From a checkpoint of a small multi-label image tagger.
Model: 64-pixel images, layers 8, width 160.
Training: adamw at rate 0.0015, batches of 128.
Data: trained on drawn human figures in many poses, 97500 training examples, 28.5 epochs.
Rows from block 3 of a small multi-label image tagger, named by matrix and row number. Rows with one number within an expert belong to one neuron, the router's apart. Each number is 128 + 32 x the weight over its row's rms, rounded and kept within 0 to 255. All counts start at 0.
After each expert's rows are labels from the 100 images, of 14976, where the router gives the expert most weight on average: "lies over" is the class under the peak. Only what is clearly more common there than usual is listed. The data: drawn human figures in many poses.
# router: router (model.blocks.3.mlp.router.weight, 16x160), inputs 0-79
# up: expert up (model.blocks.3.mlp.up, 16x160x160), inputs 0-79
# down: expert down (model.blocks.3.mlp.down, 16x160x160, transposed), outputs 0-79

# expert 2
router.2 [140 113 148 106 106 138  93 101 126 164  65 163 172 170 125 120 124 115 151 131 155 143 184 123 157 135 136 165 162 139 147 140 106 150  91  86  82 144 180  77 182 109 132 176 147 139 103 102 166  72  81 128 142 150  66 154 130 169 147 157  77 116 102 111 180 111 108 137 166 166 167 170  59 144 165 139 144 175 136 146]
up.21 [178 112 148 114 160  72 147 174 116 107 175 126 147 110 145 160 180  41  83 146 142 146 109  77 156 183 121 115 144 139  96 113 126 178 171 152 157 143 152 135 146 113  97 137  94 130 119 108 109 104  74  55 128 158 119 102 116  87 120 154 177 109 191 160 100 191  96 136  67  91 133 133 165  56 142  93 127 125 143  47]
down.21 [112 181  85 149 186 138  87  89 172 127  92 139 167  79 122 182 178 115 111 155 165 168 182 160  72 110 157 133 124 124  94 163  90  95 144  40 151 111  81  79 117 161 128  97  98 108 138 165 106 105  76 124  90 104 115 109 156 157 211 166 193  95 156 179 126 138 108 124 113 102 101 141 147 135 130 119 104  87 134 134]
up.22 [ 94 101  94 157 150 112 151 184 106  98 147  86 142 153 151 133 104  87 123 110  90 157 179 100 127 158 133 108  60 126 153 100 143 182 119  89  89  95 117 166 157  91 112 108 160 136 180 150 167 211 133 120  82 110 176  97 130  55  99  88 119 130 133 167  76  73 135 149 128 126 166 103  88 140 157 106 135  63 168 132]
down.22 [119 107 109 150 162 118 178 129 153 117 163 106 147 167 136 124 110  78 105  71  83  67  84 136 122 104 161 105 159 149 171 100 137  68 160 144 131 189 148 145 133 121 119 126 192 115 133 101  84 160  86 147 149  86 166 151 179  69 153 154 109 120 172  80 187 155 110 132  92 155 128 102 136  80 124 152 127 120 118  30]
up.23 [135 109 180 179 144 130 146  88 103  64 128 137 133 128 139 102 143 133  75 133 104 150 155 208 124 113 114 142 122 178 125 138 138 109 138 190 148 190 102 110 166 125  83 140 143 151 139 108 104 153 149 158  94 134 182 143 159  87 173 104 146  76  71 155 125 146 206 112 104 167 108  96 148 123 152  76 137 176 155  68]
down.23 [ 94  78 151 101 140 181 110 118 163 133 120  93  94 136 126 120 152  96 131 166 143 123 151 126  99 113 130 124 116 130 105 135 128 129 140  83 121 101 117 161 120  88 142  93 143 155 171 115 107 179 179 151 113 116 108  87  85 119 149 117 149  94 185 161 138 129 197  92 107 100 110  92 153 151 152 146 137 157 162 200]
up.24 [ 94 137  83 122 113 135 141 127  92 181 138 196 142  91 134  87  72 113 110 111 116  84 104 116 148 148 168 116  96 130 138 133 156 147 100 140 130 101 131 155  86  84 133 124 152 118 159 155 149 229  78 115 111 129 135 128 166 120 156 117 123 130 167  79 151 106 162 125 137 105 100 121 104 104 170  85 123 112 156  86]
down.24 [113  99  77  80 162 182 117 159 175 136 164  69 118 152 106 134 133 114  93  77  99 140 100 128 127 128 114  98 175 149 121  35 115  84 174  99 172 166  91 156  96 117 161  45 144  99 126 153 112 151 100 141 105  87  93 141 169 109 148 170  97 141 143 141 176 118  90 130 149 104 166 110 107 108 100 154  82 117  69  92]
up.25 [108 103 151 125 166  55 131 163 109 144 127 124 126 149  89  82 146 145 132 168 122 150  83 131 165 136 157 121 148 189  80 129 143 131 155  80 146 146 110 184  96 139 143 108 157 172 162  54  61 114 146  67  99 151 132 150 185 133 130 118 131 120 149 176  98 189 144 114 162 119 136  41 135  68 128 115  96 159 125 130]
down.25 [128 124 103 145 119 180  80  68 181 112 110 174 115 103 190 144  99 178 127 159 170 143 135 117 125  85 135  86  62 117 143 121  67 155 149  86 113 104 137 101 148 122 108  83  77 117 135 184 185 132 133 182 122 145 137  79 130 161 153  99 170  96 167 123 152 101 124  91 109 107  82 110 151 134 137 140 131  61 113 220]
lies over: arm

# expert 1
router.1 [126 105 134  97 122 157 116 130 131 113  68  58 108 148 125 144 164  74 105 128  90  88 140 126 167  79 142 126 169 110 173 129 125 125  64 110 118 135 181  66 133 177 173  98 121 106 152 126 121 102 147 138 149  51  77 108 123 159 187 160 192 127 144 161 129  73 122 157 125  67  86 142 152 115 172 166 148 123 126 126]
up.2 [ 62  62 108 202 122 115 155  90  96  91 107  67 103 166  90 153 138 141  70  55  97 131 142 136 137 101 108  76 143 123  71 117 115 136 105 141 150 104 149 133  75  87 144 130 167  98 127 175 116 214 141 173 109 129 158 156 148 160 120 110 124 170 171 142 145  99 125  97 148 147 125 125 138  66  86 156 105 118 120 146]
down.2 [ 98 106 130 147 132  97 122 112 143  95  79 111 132 140 115 159 146 156 134 180  97 129 172  91  58 102 120 170 138 117 107 167 100 146  86 179 134  96 112  86 122  76 143 154 151 120  99 123  84 117 185 193 111 102 142 213 133 176 193 136  94 138  94 110 129 142  84 143 139 189  98 140 125 134 189 137  67 122 166  90]
up.3 [140 110 138 150 161 136 144 197 163 112 177 112 154 150 155 129  88 153 136 138 129 132  84 115 135 177 123 125 110  64 142 138 170 164 150 125  97 186  95 197 165 119  82 154 136 152 127 123 130 149 110 115 108 160 168 101  91 102 141 134  88 143  42 132  76 109 131 201 181 173 199  75 130 174 136  92 166  61 112 135]
down.3 [ 94 150 112  91 145 127 127 109 136 166 111 189 137 181 175 112 152 112 126 190 117 165 136 131 139 125 145 103 189 144 184  81  94 136  95 100 135  97 125  34 175 160 120 132  87 134  74  58 131  87 132 154 168 133 131 106 113 108 131 122 128  97 165 152 138 176  61 140 135  94 115 169 117 184 158 114 152 151 133  86]
up.4 [115  87 109 111 122 145 127  91 126 160  95 127 105 126 200 157  79 121 121  92  49 175 106 146 101  95 183 128  81 108 151 139 183 169 167 134 135 168 102 122 131 124  73  81 168  99 123 166 125 150 115 169 114  91 132  82 133 103 148  77 188  78 142 150 123 111  99 149 114 128 106 123 185 132 183 171 171 133  92 119]
down.4 [ 70 139 160  96 156  84 124 109 150 127 127 167  94 153  95  75 143 162 152  62 128 135 122 113  95 161 168  96 125 153 110  85 171  95 123 157 150 146 106 175  76 176  76 118 116 205  71 112  87  99 174 105 128  92 126 129 127 120 156 123  89 141 148 121 204 152 163 130 146 176 157 172 102 118 137 124  80 145 139  70]
up.5 [147 113 126 100 151  78 130 178 108 135 163 154 123  89 164  92 142 126 124 147 142 142 140 118 120 168 129  99 105 131 150 164 112 150 138 116 135 122  98 129 178 180  62 134 117 128 156 101 119  90 127 139 177 135  99 146  84  86  46  96 106  99  76 110 139 122 116 149 119 140 200 191 111 142 154  24 139 134 124 150]
down.5 [147 157 109 129 160  96 110 129 146 135 130 138 136 161 123 103 164 131  98 137 169 153  73 125 114 115 133 152 140 131 160 181 120 137 131 132 136 106 144  85 145  95  92 147 125 148 164 113 171  62  93  70  96 149 105 159 124 120  87  61 114 157  78 125 128 132  81 138 116 148 116 128 144  83 179 107 165 153 150  84]
up.6 [150  88 160 144 188 156 129 118  80 158 138 126 141 110 174 111  83 104  50 113 182 116 120 107 146  88 117 101 100 125 149 135 168 121 157 147  99 211  86 179 104 109  70 130 142 138 101 111 186 171  98  80  95 198 137 101 106  72 131 144 132  81  78 146 179 121 137 144 141 172 187  98 110 160  77 107 186 122 119 150]
down.6 [141 122  99 110 189 138  79 107 144 111 117 121 130 186 155 183 149 124 182  72  68 179 151  83 170  91  78  93 167 138 121 127 157 156 139 124 178 159  85 134 182 143 111 135  90 106  61  59 152 102 162 125 145 100 106 149 183 116 112 164 119 170 116 113 158 154 101 115 103  91 165 158 118 165 152 155 109  66 143 168]
lies over: arm

# expert 12
router.12 [142 173  99 123 169 116 180 111 116 108 133 137 106 160  84  93 148 160 118 156 155 121 136  99 161 129 129 194 105 137  83 133 175 143 131 139 187 144  94 156 194  89  80 159 125 130 140 139 124 156 183 147 120 204 170 121 143 138  66 122 142 143  52 103 138 185 176 155 137 158 123 168 107 138 121 103 127 127 176 106]
up.21 [110 149 154  72 124 183  76  64  80  94 124 110 154 152 153 162 206 151 119 130 100 181 154 182 120 154 119 126 137 127  99 113  69  80 192 105 125 121 145 110 102 122 115 137 103 129 130 116  96 109 101 124 107 147 128 171  58 103 158  93 152  90 152 145 116  83 122 111  85 121 136 141 152 180 171 121 121 136 105 207]
down.21 [139 166 160 114 123 161 135  84 137 120 174 149 145  82 131 162 178 127 106 133 134 129 164 195 170 106 132 108 144 109 158 147  89 104 167  73 130 136 138 112  96 169 126 102  69  87 154 110  78 122  61 121 157  93 126 133  80 104 148 135 154  87 113 148  97 134 155  83  71 134  91 124 187  92 105 137 130 150 156 121]
up.22 [114 137 143 133 108 192  48 144 118  79 140 168  92 144 128 100 130 151 153 145 128 128 132 144 119 186 106 119  94  73 160  93  68 175 139 103 101  71 143 128  46 138  72 132  75  77 105 133 105 126 110 136  89 115 142 179 105 128 116 118  82 110 145 126 101  88 129 113 131 147  95 119 115 186 153 126 127  98  22 140]
down.22 [100  76 171 186 170 194 100 105 160 175 146 116 158 120 162 144 130 112 144 208 165  44 146 122 134 118 146 109 129 156 146 110  85  74 168  38 100  76 155 133  73 134 147 122  98  42 142 158 109 170 124 114 182 117 104 107  89  99 130 121 120 140 158  96 133 111 127  92 137 117  97 105 166 162 105 185 174 125 136 152]
up.23 [196 142 133 157 120 160 179 143 119 113 141 115 115 144 146 156 124  91 106 179  80 145 155 135 139 173 132  93 175 139 137 171  78 121 181 102 167 125 124 116 141 120 155 104 122  55 108 132 113 162  82 137  87 140 196 123 149 154 118  88 154 149 126 149  58 154 136 112 103  85 112  99 111 102 180 126 125 113  80 125]
down.23 [138 143  59 133  85 160 140 155 130  68  98 118  92 134 139  89 126 133 138 131 109 150 100 105 132 135  85 104 146 133 125 114 177  92  84 134 109  98  99 101 132 110 116  91 134 124 159 136 122 125 168 136 139 115 111 119 185  96 184 154 165 104 120 109 156 184  97 163 136 193 168 134 107 122 165  93 111 118  91 106]
up.24 [152 102 157 108 138 164 124 132  88 146 141  67 107 133 176 113 139 143 116 118 147 170 120 127 122  77 127 127 158 116 145 105  68 149 190  94  71  95 118  61  80 140 126 112 130  92 110 171 104 109 121 158 109  87  90 134 110 133 137 130 136  90 126 126 126 117  29 145 133 135 183 144 155 144 140 129 161  90 132 184]
down.24 [142  90 127 103 157 160 146 120 135 106  85 116 135 223 165 154 155 122  80 125 114 191 101 127 144 123  93 140 148  69 130 141 146 121 120  97  82 162 166 137 115 130 124 140 180 147  99  83 157  87 117 110 161 109 113 161 150 133 117 122  97 100  91 144 163 120  83 139 147 121 124 104 225 138 108 162 159 146 114 149]
up.25 [144 143 124 118 140 205 123 193 130  65 175 154 108 106 138 182 138 142 158  88 150 153 166 137 130 120  93  96 173 135 133 116  69 142 142 113 103  95  96 154 107 230  75  98  84 167 122 112 115  73 112 181 162 118 100 168 103 104 133 136  79 115 157  99 114  81 159 130 144 175 174 151  88 134 190  80 155 109 123 101]
down.25 [153 171 139 133 145 164 168 125 196 124 153 152 133  90 178 187 123 118 135 174 115 113 163 149 155  64 140  50 152 106  85 174  53  79 141  99 115  92 148 137 111 125 179  90  70 153 180 122 145 138 154 166 170 136 178 128 129 118 160 105 172 106 189 103  95 156 163 101 103  86  73  55 134 136 137 121 123 115 148 204]
lies over: torso

# expert 3
router.3 [145 117  98 109 138  79 122 175 119 128 117 120 151 142  87 124 107 108  90  85  98 116  84  97 135 148 132 126 174 132  97 111 143 121 168 133 134 160 125 153  98 133  62  74  85 150 147  98 122  84 125  86 119  82 187 205 118 108  58 171 114 142 171 145  97 161 118 136 190 120 130  85 117  94 142 134 104 141 110  97]
up.2 [111 131 114 100 142 129 143 118  58 201 132 157 117 107 175 122 115 104 103 106  86 148 124 116 144 200 218 101 138 146 161 112 120 106 112 160 129 157 132 149  88 152 153 153 151 162  69 130 166 153 174 164 150 135  88 115 137 117  77 114 110 158 128  81 132 113 129 161 132 109 150 143 120 115 110 195 146 172 203 106]
down.2 [181 118 183 171 140 176  87 118 147 151 146 132 126 129 147 111  67  98 160 117 115  88 144 121 131 163 151 126 157  85 165 100 145 149 115  74  70 159 147 130 135 146 109  91 124 121 113 114 131 104 181 123 154 129 114  97  99 129  92 184 123 137 188 101 130  87 173 170 142 152 141 152 116 189 112 160 184 111 125 108]
up.3 [144  99 162  81 131 103 113  79 130 183 130 176 124 160 180 177 184 110 106 152 152 153 154 123  73 148 145 133 108 107 109 124 108 167  61 168 153 115  35 112 181  87 120 176 124  86  32 116 109 103 131 113 137 112 122 110 190 154 106 135 121  71  94 103  89 137 101  80 119 144 120 132 170 167 173 122 105 128 122 159]
down.3 [177 201  92 136 125  66 152 188  91 116 150 118 147 117  90  71 100 121 108 111 110 117  91 163 145 176 141 148 146 116 112 115 219  73 142 158  89 174 133 122 126 176  60 128 167 119 105 126  63  80 117  41 167 167 103 131  71 135 103 130  95 120  74 129 139  99 118 129 146 131 151 171 118 125 128  99  95 170  76 116]
up.4 [149  88 149 160 157 132  99 159 119 159 108 146 135 105 147 144 158 100  88 137 120 147 161 103 170 146 188 154 106 151 126 180 122  92 140  95 105 134  92 124 203 133 142 103 147 135 126 129 150 109 108 129 198  76 177  85 138 187 107 125 112  71 116 155  97 127 136  64 135 170 122 145 197 153 179 149 132  78  91 151]
down.4 [ 87 157 146 126  78  93 132 154 156 174 118 117 118 127  70  61 123 132 177 164 148 134 128 148 212 147  98  99 156 105 141 116 144 136 101 136 111 103 129 158 146 158 130 165 146 137  75 122 130 102 177  83 179  79  90 152 103 150 119 141 115 129 163 138 128  97 106 128 130 153 113 160 110 168 114 104 118 127 172  79]
up.5 [114 131 124 140  87 152 132 113  99 143 114 140 114 119 133 103 112 167 124 124 137 208  92  95 158 146 111 135 148 173 104  80 130 112 122 201 135 104 114 151 129 134 203 115  94 130  71 158 125 207  58 123 127 123 120 110  95 140 217 105 142 143 102 128 203  83 107 108 120 134  93  91 103 155  93 121 114 137 123 122]
down.5 [190 207 119  99 138 211 140 112 179 140 162 141 135 116 155 125 165 139 128 117  90 149 132  91 156 150  78 144 219  79 103  81 106 161 171 111  87 150  97 158 128  98 109 105 115 139 106  74 185  83 148 131 109 126  99 153 132 137  95 139 122 107 128  89  72 114 169 147 118 121 159 126 145 116 186 125  96 133  82 110]
up.6 [ 72 119 183 106 133 154 176 116 135  98  49 104  86  67  92 111 172 185 133 130 178 216 115 128 104  98 117 119 131 114 121 139 131  95 110 142  90  35 147  68 137 101 190  95 139 154 113 180 115 168 116  96 115 131  67 114  32 124 190 147 130 112 160 139 179 110  97  98 147 130  96 150 160 126  96 167 119 126 154 103]
down.6 [160 161 139 138 112  82 148  98 114 186 164 142 163  62 112  52 180 111 116 166 147 150 124  99 166 147 179 159 202 122  78 130 113 127  80  77 108 120 125 111 126 112 126 108 109 156 110 118 165 125 206  88 132 166  58 137 121 113 168  90 134 132  86 111 149  76 181 142 140  98 134 144 128 116 176 144  76 140  88 136]
lies over: torso; arm

# expert 15
router.15 [110 172 138 142 165 141 115 135 153 119 104 103 106 105 158 151 111 104 120 167 153 118 154 104 140 143  45  80 144 128  90 139 152 177  89 118 163 147 138  47 149 109 151 141  91 142 132 155 118  74 107 123 132 166 125 154 117 175 190 142 152 115 116 151 124 125  64 152 109  81 103 109 174 175 114 137  94  96  80 109]
up.2 [154 106 135 133 115 148 132 105 127 136 147 153 129 107  74 111 152 131 157  80 147 104  65 162  94 131 168 121 116  91 149 124 117 124 133  78 126 101  95 118 147 154  83 161 147 156 149 123  82 140 121 150 138 126 188 140 156 168 164 115 148 112 206 120 102 157 181 105 175 121 107 121 188 108 153 144 111 169 117 130]
down.2 [179 119 137 160 144 185 111  82 137 159 127  82 145 125  96 119 174 137 179  81 151 143 144 118  59 106  85 105 148 118 130 108 131 199 120  99 121  88  72 149 166 176  97 106 118 138  93 189  87  96 175 106 124 130  87 146 145 140 174 135 127 124 205 126 158 133 133 140 163  90 158 118 139 142 111  95 108  94  70 137]
up.3 [116  97 153 196 184 179 120 119 104 100 138 123 149 154 112 135 116 105  88 182 155 129  96 123 159 136 139 135  65 118  90 168  87 128  88 154  54 150 169 144 150  81 168 151 153  80 156 183 152 178 135 148 107 152 150 108 116 105 114 114 144 126  28 150 132 117 188  95 126 146 108 122 131 104 132  96 126 102  92 134]
down.3 [ 80 161 156 117 155  69 128 147  79  96  96 138 136 110 157 174  94  86 128 114 114 161  88  98 110 168 212  90 141 126 126 114 180 133 111 187 142 162 155 131 116  81 165 128 171 113 122 172 175 189  77 160 131 103 122  94 135  96 153  97 138 102 102 114 118 117  92 105 111  83  41 100 148 107 144 124 116 146 191 113]
up.4 [128 169  67 123 162 111 134 124 121 110 144  88 159 163 131 166 154  99 100 136 124 150  90 132 145 113 118 149 117 140 158 139 123 147 194 161 232 178  92 183 147  97 119 133 172 144 163  94 168  96  83 124 125 111 111 165 118 123 125 120  96  92  90 175 106 176 169 136 140 130 152 148 106 144  83  64  76  95 139 130]
down.4 [111 137 129 114 103 171 121  92  99  96 126  91  93 102 130  80 154 134 153 175 161 125 135 151 112  83 159 152 107 155 119 151  89 132 143  71 123  68 135 127 120 173 168 132 114 142  84 124 123  88 144 160 125  86 103 137  83 179 120 155 125 145 162 182 121 137 136 100 170 124 142 150 122 210  87 157 183 112  88 113]
up.5 [146  96 125 161 132 106 130 136  84 119 129 146 166 170  75 131 148 103 125 170 149 151  68 113 148 147 148  83 119 144 137 153 139  80 140  71 136 141 136 147 171 122 147  63 181 103 158 116 170 139 126 193  51 103 121 112 145  99 133 133 178 149 155 165 149 151 104  96 151 170  77  61 109  87 163 106 163 160 123  63]
down.5 [125 151 202 145 119  76 113  79  90 138 121 154  97 111 111 133  74  65 131  96 128 144 130 147 121 123 155 113  88 156 152 111 126 121  77 148  86 142 178 135  95 122 122 149 135 120 191 123 119 160  99 102 139 176 151 103  70  81 188 100 120 141 149 134 117 147 168 115 113 114  45 121  69 116  80 141 155 184  84 113]
up.6 [128 138 170 150 136 129 101 107 132 145  94 126 136  74  88 114 161 115 170 114 166 127  75 111 119  70 144 125 161 129 109  92 104 148 108  86 132  98  87 136 136 155 131 143 102 130 143 155 101 153 139 117 146 144 153  58  98 163 185 136 159 147 174 133 121 185 154  62 128 100  69 108 130  84 127 132  91 110 133 104]
down.6 [147 139 133 151 109 212 127  60 150 171 130 132 152 101 114 146 166 163 157 143 153 161 169 161  94  91 137 128 168 135  91 145  56 204 109 106 100  74 108 140 140 144 149  88 105 141 111 158  65 117 131 109 122 146 101 154 138 156 198 107 129 119 154 147 126 181 106  83 144 118 119 116 132 131  97 107  85  97  46 133]
lies over: head

# expert 5
router.5 [134 164 142 108 153 162 171 139 133 141  99  91 137 157  55  98 122 210 189 181 101 139 148 163 161 140  64 148 137  98 148  95  49 136 163  58 131 137 136 129 125 120 124 183 119 123  55 132 109  81 157 137  83 176  88 173 110 155 113 127  74 170 110 132 135 135  75 163 115 138 164  98 133 137 123  99 122 169 134 137]
up.2 [138 103 125 141 100 128 144  92 101  97  85 206 143 103 118 117 102 115 114 118 110 197 147 108 180 180 145  54 129 112 184 176 164 114  94 164 120 171 118 125 172  91 149 104 169  59 122  65 183 136 116 130 143  88 147 155 119 105 104 133 116  82 132 179 149 113 103  84 194 149 112 141 120  83 136 168 127 143 127 112]
down.2 [161 118 138 177 150 141 128 150  89 159  86 101 168  93 109  66 166 129 149 169 167 109 192  97  75 134 117 132 139  93  94 110 176  73 164  80 107  83 102 153 105 122 139 120 150 114 158 187  71 154  91 131 131 140 162 141 109 125 180  93 205  84 112 124  65 101 159  82  77  97 158 132 177 129 176 121 121 134 163  96]
up.3 [115 109  97 126 135 154 111  98 111 119  93 121 146 134 195 141 114 155  68 176 106 165 149 157 122 158 134 118 131  90 129 168 151 116  98 136 150 185  67 123 124  98 118 110 185 189 183  79 110 164 118 129 120  88 162 124 162 127 145 108 176  50 100 146  97 182 112 150 106 136 125 134 132  46 176 111 109 123  87  96]
down.3 [ 65 155 152 114  69 145 125 117 175 108  91 198 109  76 162 136 187 151 190 194 115 127 148 146 151  67 110 105 184 173  93 112 184  89 125 183  80 118 126 118 135 104 119 105 187 149 149 105 159 138 125 153 114  77 118 141 144 108 144 116 183 114 132 119 218 172 139 149 107  86  90 123 110 105 182 155 154 119 126 149]
up.4 [170  75  88 123  81 119 145 169  96 122 118 167 165  86 135 111 133 123 125  81 108 133  71 100 145 114 186 153 149 186 160 114 127  98 160 151  81 191 114 142 113 106 106  83 125 182 158 110  86 110  54 123 168  57 197 152 129 100 109 107 128 124 159 133 175 141 100 146 181 129 175 106 140 119 126 146 134 100  78 113]
down.4 [129 132  80  93 168  84 195 121  75 130 176 183 169 100 130 107  80 102 120 117  94 134  60  74 123 148 168 175 119 108 129 119 168  83 172 186 163 182  99  78 113 138 114  85 153 143 160 103 117 119  58 158  87 139 145 122 134  77 155 134 175 118 146  85 148 115 208 159 130 105 187 115 124  81 142 145 114  94  78 104]
up.5 [115 164  64 170 151 160 109 109 133 116 155 133 124 100 111 133 130 151 141  88 124 188 115 129 126 163 131 145 109 150 141 110 132 127 162 181 120 140 100 162 128 128 164 103 147  58 155 132  74 136 102 139 133 153 148  99  99 161 147 103 164 141  37 126 114  79 185 139 102 119 117 105  86 148 108 142 139 101  47 183]
down.5 [192 133 134 104  95 105 172 136 121 152 105  98 135 136  99 108 120 130 105 146 145 142  61  99 102 112 136 207  75 124 142 107  74 109  79  70 137 131 112 153 178 137 112 129 149 146 108  81 138  84 131 102 174 109  70  88  98 120 105 180 106 123 126 127 156 157 144  73 207 132 126 155 165 148 131 132 155 120 158 103]
up.6 [ 57 121  75 104 155 166 129 121 114 191 121 131 118 109 186 123 123 152 124 125  70 131 106 120 160 166 148  94 132 135 126 207 190 142 119 115 173 157 103 126 137 145 141  55 185 118 120 122 139 108 108 114 152  58 103  98 147  92 118  98 147  77 135 129  61 171 143 173 108  53 141  76 161  90 139 151  97 128 144 147]
down.6 [ 84 120  92  86 122 219 123 135 214 141 144 141 123 141 136 165 199 135 126 189 112 106 142 107 131  91 129 169 200 177  76 117 123 143 137 107  79 124 120 113 173 107 119  89 158 171 117  77 152 113 197 117 148 147 104 132 165 149 146  99 180 162 108  96 170 168 136 151 146 120 158 100 130 116 139 129  96  75 169 193]
lies over: torso

# expert 0
router.0 [102 126 113 129 118 166  88 172 147  95 203 102  94  84 139 118 118 101 156 144 131  63 169 121  60 154 108  61  85 100  94 107 152 125 163 106 140  55 109 200 111 131 111 105  82 155 160 190 144 182 151 156 110 133 155 132 108 112 131 142 164 113 142  75  88 107 199 106 154 125 137 123 111 166 119  97  91  72 118 154]
up.0 [137 159 123  86  65 155 134 123 121 158 127 141  76 122 155 123 112 113 134 142 143 181 172  68 167 126 105  70 117 145 140 130 175 131 146 174 110 133 126 127 134 148 152 130 157  92 109  98 147  97 107 108 148 174 114  99 111 138  67 107 171  27 142 111 146 172  87 108 122 119 173 167  96 123 105  79  97  76 153 196]
down.0 [139 130 145  92 121 103 185 184  98 122 161 127 141 142 144 199 146 112  82 138 145 103 155 127 153  87 179 118  80 120 134 184 143  85 158 125 162 146  99  98 166 116 183 140 129 138 219 156 156 131  93 167 150 123 188 100 154 105 132  71 143 122 110 117 107 158 123 103 125 104 117 135 117 121 142  77  91 128 158 202]
up.1 [139 147 113 127 107 142 158 125  97 121 108 158 141 131 208 100 122 143 121 161 117 116 182 161 116 137 154 119 132 205 131 141 209  93  96 203  98 134 166 106 118  91 183 150 155 121 124  95 110 127 141  63 150  92  84 152 108 142 135  88 178  97  82 160 118 155 148 118  67 110 101 117 118  82 149 122 151 143  84 115]
down.1 [140 114 185 139 108 126 136 114 148 137 130 133 137 168 134  89 147  88  90  84 131 143 108 102 148 169 172  87 142 127 155 185 177 139 108 136 108 136 165 131  87 139 132 124 183 169 131  36 109 121  69 114 147  94 123 137 112 167 139 105 153 108  87  87  95 153 146  89  91 120  65 104 202  93 111 166 103 122  98 178]
up.2 [174 165 176 124 116 129 148 106 130 112 125 178 121 126 126 175 138 163 151 111  97 180 115 164 146 172  97 122 146 157 148 126 147 142 144 135 141 159 121 127 117 175 113 154 150  86  68  96  92 104 100 137 107 160 141 173 147  87 135 117 109 158 149 163 201  90  83 142 119 113 107 134 116 129 114 113 129 150 101  66]
down.2 [102 140 147  84 107 107 152 132 176 108 126 120 120 165  96  81 150 129 102 133 110 158  73 103 125 117  94 156 141 124  84 113 177 175  61 138 114 121 134 116 119 119  78 145  85 156  88  78 118  44 167 119 115 166  79 209 155 131  95 196 137 169  87  45 173 129 107 174 102 141 150 154 133  99  70 131 138 119 122  94]
up.3 [137 138 138 138 156 128 200  97  76 147  82 176 153 164 136 100 122 206  89  80  75 179  97 136 154 164 162 178 163 162 157 127 120 143 136 145 166 201  78 138 144 106 102 132 174 118  54  84 159 133  61 108 125 103 123 108 146  94 104  75 107  70 107 171 154 179  96 116 140 171 189 141 148  73 137 136 120 196 166 108]
down.3 [144 195 125  93 121 102 134 117  86 122 158 187 128  86 163 107  97 111 126 110 130 138 129  84 142 185 143 118  96 135 134 137 138 139 107 178 140 147 136 103 147 165  85 162 128  93 156 130 102 106  59 141 140 159 103 137 114 107 137 180 162 117 120  68 127 108 162 149 151 158 147 208  90  86 115 101 106  88  86  87]
up.4 [146 149  87  88 195 104 181 102  85 147 145 149  81 115 149 110 128 128 112 151  83 158 116 121 219 116 103 162 147 151 137 130 149 213 151 140 196 171  63 153 141 123 123 169 117 120  54  92 168 112 156 104 108 175 111 165 155 115 108 127 111 120  86 117 161 161  96 106 109  97 201 158 109 153 113 114  96 151 127  63]
down.4 [115 112 101  82 107  82 173 133 111 129  53 129 109 158 109  68 107 151 115  85  81 187 116 112 181 118 109 124 180 174 110  94 120 114  84 126  88 166 170  99 147 127 128 154 124 129  69  93 124  86 161 104 133 136 107 193 175  87 124 176 124 126 156  86 190 137  60 153 144 139 135 157 117 116 123 131 122 141 131  95]
lies over: leg